{"translate": 0.06, "targets": ["count"], "num_classes": 5, "depths": [2, 3, 3], "kernel_size": 3, "avg_pool_shortcut": false, "widths": [64, 128, 256], "label_smoothing": 0.1, "max_steps": 24200}
Rows from block 4 of a small image classifier, named by matrix and row number. Rows with one number belong to one channel. Each number is 128 + 24 x the weight over its row's rms, rounded and kept within 0 to 255. All counts start at 0. Numbers have three digits each. After the name is the row's rms in percent of the matrix's.
Before each channel's rows are labels from the 100 images, of 14976, where the channel reaches its highest value: "responds to" is what is common among them. Only what is clearly more common there than usual is listed. The data: rendered solids tumbling over patterned floors.
# convs0: first 3x3 conv (model.blocks.4.convs.0.weight, 128x128x3x3, each kernel summed), inputs 0-127
# convs1: second 3x3 conv (model.blocks.4.convs.1.weight, 128x128x3x3, transposed, each kernel summed), outputs 0-127

responds to: jack; largest object: jack
convs0.67 117:126111118125136108114145113143133128144047104115122109127119115120122106125115095108140136143140112124109096068099095113141134116122088103111118130087131140099125109117131160122128131113094138130106120137153112109141092071121126106083103133092125112064096142119143083129141111156093106075066117092127108134136141137134096096117127135084103126109065104143134084148148136130146140110140
convs1.67 085:101124093104121097076089126114114099135122143093112142085093085126118111091101128149092108097074119105093122105103144128103094119130129101105109105104108090087119123124131096127105124108091127081099104094106110120133100117112130117109095090098093166124114126130152125117098125118104117144118105087122102121097149086114132146108133117111103127097102122075113084108114122130093093110132

responds to: light from the left; count: four
convs0.120 070:163118112146155160139146110084139103110124134101143158174140141103111108101175137128096129099109145159149149151094143089110108110138138119148115188135090097118171156074119154107122128157122093127108147126139127132121165158107142141146110146078132089116129122109096124128143094157110162072100147162142106137122133130130155190152146129094150127133107136127130102143148098125134139099165
convs1.120 095:130129123140137139156123112127154129104105123109129116120136137133054142112102139125156119110118140135111045078113034076112115137121129148115147090071114156132145139149142102090133134140136122125105134144133137105133128139135139153128078125101125109122090145108116090065111115141127071105121130120164124097133119110148115083132114141090149142133113148106099103134132137133130149121147

responds to: sphere
convs0.111 116:136140158144133132163156143139139145166075132146097075140102142119128102110129094116139146152143126096099128124113124186132153139160103129120126114086125139134122131133126136129111118142058128106133127108106142144176123123104174145135181135118095129079149101139137135129128104168130097089059140096151137116116125164113116125104125080088134132115135091127094141162108125080155154136132
convs1.111 117:140102131118110088113122134114109105177116152117058154136104146117088115120091100168121134157088140102103072100133123116112134100124131150104111094077103113139102099133095118105099107093129102125113110094093126108102129101114117134120094106130126180145101134098155112092110158101161121149114097133118109158139120117116141123103138089123122111125148137097080118112105075133127101120098

responds to: jack; largest object: jack
convs0.112 085:104107140127116122125137109128092117146093131188133090158174148133168139087116122130119109137139109108091137146149141134152124080101127167103158136168111100093110111080153152103123124140050136139080115128133145153127131114147138101133114138145153135090102112112159128136118093119141106120108109105085127131114158136100115161097125141165105133072121142134165083142133124136129096171137
convs1.112 089:115094109110121122093116087089136093146116145095100117136103129143146126123096106067100123093087104102092105115159117150135099131088144112146113113098107097092097105126143123083102110114104136103121140114087149132106071121139127111141086104115082158137125133108124123109085148120100104133143104128087119132105115113114121127129114111095099104106099108103124149128101113072098088142097

responds to: light from behind the scene
convs0.22 102:106087128110107109133135106147136145138109151093136110148148154120140146108135161095136129103114111108065103123119113130116143106149108176130112107127109109099095162113130088098132115089102084103124137111103138122157086123120095147110157088139080149116068147133153120131102127112142133119154162104132115134111114107087133118098108110079111164110113122138132125158042140099146109128106
convs1.22 119:099091095129129113138116136130143129085108105100074107133096124136105109098111129123139147109114129082129112117128110140104137121090112114117108119096106119098078083118121106106079142075089090095103141125123139138129125092114074132098127097104118099104114111129093107099124119105136126096132130129086124139121122127110128140074143080093072120093141108119103123142072089131129116108130

responds to: jack
convs0.32 102:148147135114138118106120102109140120124143133113157105156101175144135138126153130115091139109106117120109114101149122100120166132170129150158111086102116145115103116077101128093088136117134084144180142098096113137150105099086112150111112131108112139091101143107140144132123090125122104089116093087143119150147105133136086116122143106054118136133080092166115120149091103112176127116146
convs1.32 093:106090112142142115150110129110124153132104118133126120114140108142132102108137113132150132140131130104123138128127122141087153092100093077087192131141151153104108106130130124097096133116115122126118157123115156166118120095143088129092153126126106102114177137132131054146154161098099114125166114149112119085110108134110114186091133097129123120096147084085085128159096107121124147088097

responds to: count: four; light from the right
convs0.98 091:142108139119118103125142090115178067132128139119106138115128153170091145142140132166140137134110130099138101129103130033103135159107136153130074110147114140138072105101092169110133119120128149121139094154146130120132138158140140153130109143121131067146119121153139156070119131109154085155139090125102141119119130107138168139150133142129088117121147087132103132106149125112137134162116
convs1.98 136:127139135120135059075128135113134114145093123137100093128079126124086131128123137083113139135117076123109113064087103123130087152143117123106046124106079098130117133133069123136131096110115119130134107089127131117169105147097131092095115123080125118112070091102130132123140142087148091118137116123116138107125136114143107123148144132123121099128109130141140135133134110130143106118148

responds to: capsule
convs0.2 103:162142098132085161137094152116127131129086122144144047122111127090128094162149113116136121159111159112109129125109122154123108147173086167147138151143115154163109174176132150143139101138127131146138088117116125132112148157121123131111139122142108124131084101120164160145083151121081106166137109134103137078133114128145095124135093101122101107106130111114123093105136128112122124077089
convs1.2 093:136121156112170131095152145139153142159112117065126158093098143141125140121073134102120159063137122132116195091119083162080120113147158145130105136098124114116127155133112139124122109123121145101153142122144125143138168155135155132127128155103104173142119090100109118130167139144127157109162116112121143150108140109098149148105162122149140143105105141064124093134113103117109110123173

responds to: cube frame
convs0.60 097:139103108118123160117089115090100133119158142139132127121141136132091153136141091161141093137106142135127084144128094116135123105140090141205157054102108150136132148135117132125116135072165103105129124142116153091136084140138103107150160119143117151137099131133095125129121138110133119173142170127168082155122090106124175167147099137128105110130125105143106089159144122108124161120132
convs1.60 104:166109167154126138152161142134129147156102112173063110104140127116099112166109118111145104162139097093136114161147139120136119107125086148131073122096116149140091114099105164122106140069111109124134112115146092144128156105130125112104142139127153137100086086101115120112138126143116138107127133128101144169140124142111126131108135105168127161133146164179089112141087081168150133124152

responds to: light from behind the scene
convs0.103 090:099093136129165134137146110158132132136097128134142113163128098164147120117129133126172143124113111128132118097120101155139172094131125117070130111125120117100124119171119136098122095115100166128092133139115159098134083052134098138175114137142136132077105117166136113142115113153117151123117160054125102110120134134079111131097111130122108134095083108126183115097137116110145125106116
convs1.103 078:137109149091103122085151106075127069155125141115120102114130087106113151115126165144086138114121096134107087098144125164086096136100115134094125068120107108107127142134111120110121133124140128113120150143129113096072095116106122108118077134119088139100106151143152134133090127156129123169087095137116142148133124100098108101142141127112120095101105127096112113084121094129099127079134

responds to: count: four
convs0.31 098:115104141169154113124123104174150109111122114117134147110106099139169112106169141090102176168135147151137139086138104137098109127167166148099133156123131133091139109153130127094126143127078130143145157111143101137148159099099132119092112106134124087095085127131142153117095110142123201144121075131129121148146147162103086082143149137108141144104109163144133142148128138142154136117158
convs1.31 098:162111147164113104139144143132115134128168151176101104106154098116084126167156112094130117169133094109150086154149145141162130123147085115173129116135135138136100129093089174123110140078127134127114122139134129159130165119146127133127122131146144122091140068103148111140124100138122139134112110116143135166132148165119107086113119115171167157154154137168114115122093092173124175130150

responds to: light from the right
convs0.74 116:100143134116136131134113113143158118114127149154137111160125118124129138118159123115118120166113119060116102096077128111136136110157109166136097112140122106118116158144091105111063125084095109128120094078099122087120128138158098151133131122120125103129094134113117147151115110113131155125100135118132125148141107092112127129123093124089116146093068133169102117158033111122151107138126
convs1.74 110:127120114116117137150108152140111152113120109133126151128115119114113040128110075137149098132116121056127121114093138104121110077125076104132104116122131132136127072127123102136068132127123082127115094072108138126133108098146070119112148125114134105114131127118116122123136152105118120106126134123126102124119142115132137176056118060097108115124104115119117137124085124132131141115132

responds to: jack
convs0.48 085:148117097075106108089095081096128107126104141129114095149139130123150113141119110106110163164093075152106054132112083099150112110098084167115116127108113168116104157152121160108121087090140126141090133123148118110112145095143112097119123115125132112098120108131144084116124131096081127109169123110160106132126100125129134146124135142149116111129132116126149086104161115121143142081113
convs1.48 091:147119125127136087086124143088131087101118117111153129127151092109141152126139146121078097090106076158123166128098118128105110136132161069137149094161127110099135166127074127129151150137105147131136119132120122140088109149110138121083075128119119108104124112139115146137106126157137124102152062124097140095094144095134089156149131147127139142089108088100147132127153129149096100105132

responds to: light from behind the scene; jack
convs0.89 110:097121113118142140123120115141130120124128145141121115163130139111108113106160126125123113176090118090098115073086132134142122103142097140148088146128095119104136152143075112094092129129106116125124087094088114131123132154129060133128124112099108140138132144114115131134118104124141147121078120101148089148140140135121110123102066117080100144137050111160097115155080099114135106155124
convs1.89 134:109123118105119138146114136144092155139132128120119139112121126126133027122103048138144105129131129048117144128124146119108123084105090113132133124140134144117119080123132120133055124122131081120145102082120129134130132107140086124127151134127114115133151128109127107135149121112127125130124138123124087126124136120128137151066108049130116122122116120106105114119071107116115151115128

responds to: jack; largest object: jack
convs0.37 089:123136123128129172120144132089113076123045105135085097156126136129097127143114153115081170115151127163119147123109144154157148107167125124082096101118123155112171132116136141143144131141064099127094140123137102172162105091145143127117144166103127143104117136131122066141101099162130103108120129120102095118154132144103102113125143137108137129130144094134124086142150136127148130163145
convs1.37 101:119115119114121151085120095055109067152104137086103134118125131146104118126107117114065150105100103110097118125157162122111133116112131132119135124073073103120109127093135132078109108119104108089098147137099136151119120114145119134135071111109094175143135137104144116104113094120125116132128062129107107124120133119104102133114124111134104114113146106098090128120115092095116115143100

responds to: jack
convs0.100 078:121110090122097128112128111127114119142076122119104123199155146131075104147107153152116130143105144118117142123092126101112064137113110119099106140143128143180163215123095142128122101150081123111074121141163124132114105127143144123132146110123101073097119138127097141112100112120119128141149147115128120093137130133155111140139110149087132082112097085116137124139136125107117165140139
convs1.100 096:152152175119131150138169126145123138119143078092131102106107141127091150120144166130146169098163140141145132110138094153116107146122180170146100130098121103138158171157088136082143122142139153148129144142176105132133157174086157125079117165108135128121135090118091126116100111156128129083124142131126128111123160120173093098148086145137157129122140180113124106135142124115109120120119

responds to: count: four
convs0.65 100:118110120126144141129136110091127094127091081146106108120119123114093133114149104149096115124162103157133138137104137139169156101166138060087104144117117106099174090079125104144146122145080109169121107136100129151131104094142140135090145153124156074109096160130131107131126110156133107076107119121124128143183124134088086145125123147112118106123130128135107152137159117126168128098159
convs1.65 132:117112103113102139090106116066116067135114156111125140132117087136117124133122121119072120098101076120103089102122154101138103131126125101114139117125097109096126106063144115135122127143095117105106139130101149122115100113134119141143064105099095147152127150106153119123117086106124094136103059094147106100115126115111075092121113129103101110097113110113117132119135114106105138146112

responds to: light from the right
convs0.23 120:077117109094110124088119098139118119122130136104118112136138115130130119060095131122121129140080128132104139131121134156092103116137112144111126151126061095080124141137103082051124102109092125100123142108107111151140119138089113116115119083139090123119148119136135110119081104114116138128122117107115108116114137140090094117078115116143111104135113134096101113122117097091096080129073
convs1.23 082:099100129133094159144102123163107158142107122096133192126154115100152106089140125126157135112134154086096147138136125150102143138109108143104154154148151170079105111124135131121085138103088129106150124104126147119107142140135143139151137117107070148073109108130144148157147117142147122137102145138071137136091153128117128135110090107137077132072105139120127135117079140119078109116099

responds to: light from the right
convs0.68 119:101138138120139088136103103153161127111145147153135124147122111128131140117155129112128117161107124073128110094080116119128115124150129168137103098137121090110120149155101097113066121076102107125111113087097133072134119134149113147119141117140118089126091125111125148149111119115103156140114138123126137149136095096093125112122099122105133147083081136154101140159030108112151104113118
convs1.68 117:131108103123125127142102142144127146113119116120118153106106122126108060127096091151148111114108126067124109109100105122096116087115077102121106112102117133130112058135122095128074130116116079117096105077101140126135115087132059120109145103107126103110120126129114121105133153111119119117137144131116108136115138103130142158067130067092106120119113113114106114132083121131125113090128

responds to: count: four; teal object
convs0.126 078:132135155139117152147119122135136113111122080093110158156112152099097127148106173070109151123108094130103107104120098128107110102156131173158134109073133159150143130102144159141129098125159080127132096110145100130073137087138101164149120109088116121140141118134105142151157112136063125132124098129131144147086104120170102121130106118132102091107130108100160122138123123137112164152166
convs1.126 078:134099141151154110126152110119122132130108087099110133120164086128080129109143122154141120115162104148142144126101153127088137118132124113056160117127120149137144135137082131086151155148137135124143106131140104131120110128107131096076127162124118109096147133119109079137122118157140141094166114137115117105112111112106082204129124140121136166116101143098076105159152109108121081073134

responds to: red object
convs0.42 091:139119127107133128077129100092137089100139144158107124153175124157161143121119159157088128113114113135128136140144130155171134119140161159091159140155109133100155108123139109143097136120099123186102163144139140159106144122180150145136089121159147152180116160142131121143115149092099139113159099140101109113148142137119126149118167171139105125062136178131123146154134090133112100131137
convs1.42 103:165112127121125152150132069127111140105112104121107118110117150139081139149104127104154104124096157119083061098113109122132122142106142105139120065069101137114106125127127154089122126108116151105104105122115148124146088150148153152124131122119095129151119118084086115069096101103153099084116147093122126078111096125127123121122113132096134116122085100154121109111121098104104126143139

responds to: light from the left
convs0.83 099:095109140171159156115128157148094132067129139115115139113109145124146093088127129102161133166123131120122137128141107157125119051138115156123138126128121112105152157187118123119124136151121114115155120103125131075082114163129090092163144130127131142091102120120111082132114131154135182152148153127093056143123126146113124110116096119142103129144123152104132062138135113121114116141116
convs1.83 096:112144119075102087118137058133133118147133114106132096117106144095139114102111120151130083142128100124116108058131134159093133142098096114130128093099126132152137121111104137083123106138158123134125117135124071126150129095101123086144124121113107143098122145146125153135162091131092134156087134102107148189149150104150164093137155124122132109146100121140098143094118095167132110089122

responds to: jack
convs0.27 109:103126116115133141139119116131137116129130137151122120166113122122092111121163124131125117172095112104103116056081126127142134115135112139147076144127106126111131155147066115106102133132115125140118084104101122113131125158132058139125125117094118129142130146110110128135123116119141149123070123091148095138149135137131110112115082126070100151152035114168106123160096095111138121147128
convs1.27 141:112123122100126139147121139141092155146133133128115144106119122130127029127087041144147095129132126056122136126116143116105113084113088115130119112134134145123116082122133122139062130126132075116143090082124131127134132105154094127120149138131117119139145130103133106129144129110120125129128143119128087128124135102123136157073109056128122126124115124104102113121082108114120148113138

responds to: cube frame
convs0.30 093:094109129150156148112112119140069130107147133134135136087094121151156088112113107114130107143125133106127135136148117163168115056089126139133137078127127122098143171161127116142106174126131124142094122115127140074073127134117090088137142137168136136133098134108109096145126117125123164129146151128153065145124129121113156144137090141156116170110132161129144087185139112153113144123143
convs1.30 078:088123106077101130165144084118114132138131118135095100134130178099155100105109098106146104136120127107130123095146181141142124107082108086169118097110128108138106093107137126089109129131139111096125103103098095117141094085180121144143150124139090125147148156119103140117130113139115147137102149112124143169138094134105173131129135108116125114155103089138121142071113081103101096109106

responds to: count: three
convs0.90 081:109107140102116146127132107139082137160123142107133133139147161129107153130132156115124118067072084152091106134134115134109097107150119171176118102102103097095136176084146133124131131122129091077120125116121130115148104103112130149094130077124090139115102143120131102133153091112134133085123116107142118157118148067079094122123139146111111153127091121139163127164105130129112116173113
convs1.90 102:104117108140159117124113135095164102092122095108102099154113162157118147097119152069121159101107127099097113119117075114123126145086156126098133110125103117101113123124144110132101107103099125123105160134121185167120129123126105126097106093076108129116120124126103096099121126127154092088173091164092130126108118125131094123111147115090091100112144117116131140180090088120121136131107

responds to: light from behind the scene; jack
convs0.97 106:132143079141110140091081145170143137139094132154140082099106105117146085119150129112121120163126101104095114140132155142124058115126058171124158175145128130128144164135133152128130105138101151115125103106120119121144108093099122061113109113109096110122104121141152133148078120127109144114089110135141124108123119152135135097123075106130124111146125136127118055142140146121133124125119
convs1.97 082:122141134146112111130127126153145159119107122102131150088090136122158084107075119128154118107128133069089160128135096160093125082127103108112098150109121130122134106157136119116082095128126092117133092059121146149126128129128115105148139123110112155116073092100093107136127135146123113138135135142110103122092139075131148114074147079112116104107119108110120086138085144119106097099128

responds to: light from the right
convs0.13 121:098086101119083108127097120136140142121123152110137114147161119148145127087097148134144118129067127114074106141134126123121140119133109161125125106131084124086092160135125084089100117078123146071134141115077126120135116115145119134123124078135069137140131124134123134132099125098096133121143145133123113104071142136067152147088124113127116137113149115104102098118080116110094096135107
convs1.13 086:082095095120114134153094099114107126074096107115100140144117114122128110093144130125144121123113131096104141151129144122136124115105117114118114123114100167082083105128153128115086128087105136084113120121123185141111150127143124133104123073094084137105080120145110139114107145115126090094124110099106126140118121127099113136074104105112052101095121129157133137101080111115114106143126

responds to: light from the left
convs0.99 096:062103136104141135137135123140130099084102104124081137109133116122086117086118140124129135149133116133112142126095141143133132081134113168087098125104127079097124188140124124091140128103062106096130105137126089118108151149128119129148159111133117109088077111118105095106152112130161150116133165122112089165105147112117146141102138098134099123135103093150148082113115119112118130140169
convs1.99 089:137095121124131139131117090119148130102084098137095131147143114135132097131154125122131151174139062115136147131151215135121115110100091109128159150155149146136106122116110151116122146114100119143154116141137125155127137124107132051148146135143151124092117148125111135157099130176131092128078122096098134148115134181148128168115126115168086130115136114165109129070112115134152134114119

responds to: light from behind the scene
convs0.41 108:120099097108123125069093131147106122130113151125154085132142148124133120122133136138104127134086115099062102123103139143124107072124067139142146121123100122118151166124117120114106128121125156085138101099102122149142121106111117095103112104085075148139129136139152125135111092124121135129068110134150098147115139131119115123089061118115104118129105115141080063135133138134104095156116
convs1.41 084:094149123131070140128099138141110142122108121113143118082124138108173078104080117125130110120135155064088164162133111152115142107137080126118139164147136134096136086130146114135075103140131107104145082047118121123135126129112124139139136124097100174124120109100110122131124101132149095136127125146101087097128147094123123138100089092139113133108140133133132095124094157101119122116103

responds to: jack
convs0.12 112:116087098132073159128093149129127132129116145121139093168172139165131143120077140153129133144124145135102116159128149104155107072143105178145117068120127147134118157149143093138109117125135115053135148115079154097145085133141123132149142111152105124137138098139103123131113115104138111135140172135139109121079144112101172159086139126145145134114149102122131094133118130114093142169110
convs1.12 087:116136104145098137160111086121112139084129087180081115151118114113113114129117118103155115179107145105129133168153155092158131115104107148133139142126108134141095084143141139108097139081143117131106140123131175128123151088145118134085115094106149139117106144112101141113092152132105084062118102112149123152174136134127109137083115104123118113135149157171110149114094108140172138148139

responds to: light from the right
convs0.61 077:092091121119138142119117098147105106102162139147129098099122130132126089134094075147115126159099121124132143122107156099150115099097126138093133097115095137171123091153132133118119123126145091140122107128112133119083112156116109115170149123169123117157126088125120098145116095133155134141125186040117132125110112152155086158081124129139063140122121104140154104111133105124095130153122
convs1.61 105:105143120111105076103121076092109095091084105100146104161147111111127145080133146113087140110129076154097166114110158167097107171109150117102127126148105122137145159119108089093154118161156143143149137137140081122125113153072160072107140132115104094121107147093114137164148120129140128124132114111121153117145129104135085154148127146131125116119119118111132147095159108131100127105128

responds to: light from the right
convs0.4 109:082103097106111136114110093122107128129131129122125122104155104132119113081110123109142124131085127129117138140132124157136082090154106133142117133135080110077110137126097079065111096123113103113126144108095137137114102142123093110125137108145126127133159110129115065116095128134105127138155108103151069103120120145083098130086111108150135102144124119082096067119108088111114111126085
convs1.4 069:119101133105117170174102107137086152138138114110106201122149119116126095125121101135156132085145149094110142147110150118112129108125114119126126114137139190071104108117111113140077149117123097105135136100120140081094126119161108167125142132112081148143111124123137121139129106149164118115108145129119117159086112108110123155109102089117091106099108127122115109104081098112078096100103

responds to: light from behind the scene
convs0.19 106:122118115140138164112122118149082111116115076106122133149130123143121106127117129115105157144101116125141142118117108138147129046114150115112083107087124148126149145169100157116125135137139146123110135123116117128129067130096088141140119125111129117119135131127112092152127070140120142102101138033135051130137121149128141120112108152110135135119053114143143101145150109137102116148138
convs1.19 099:138118130129129157162138100134098141107139089121158143099173121130146083103096066151145115138146117119140119135133201133069129127102099119112160121157158142120135116126171125096115140156145101115144146143141124122108101112143089107151145157145112103136146167079109047159125128156109133120102144131138086132145141113121128130117123113135130132122105109070104099107133117126119152080147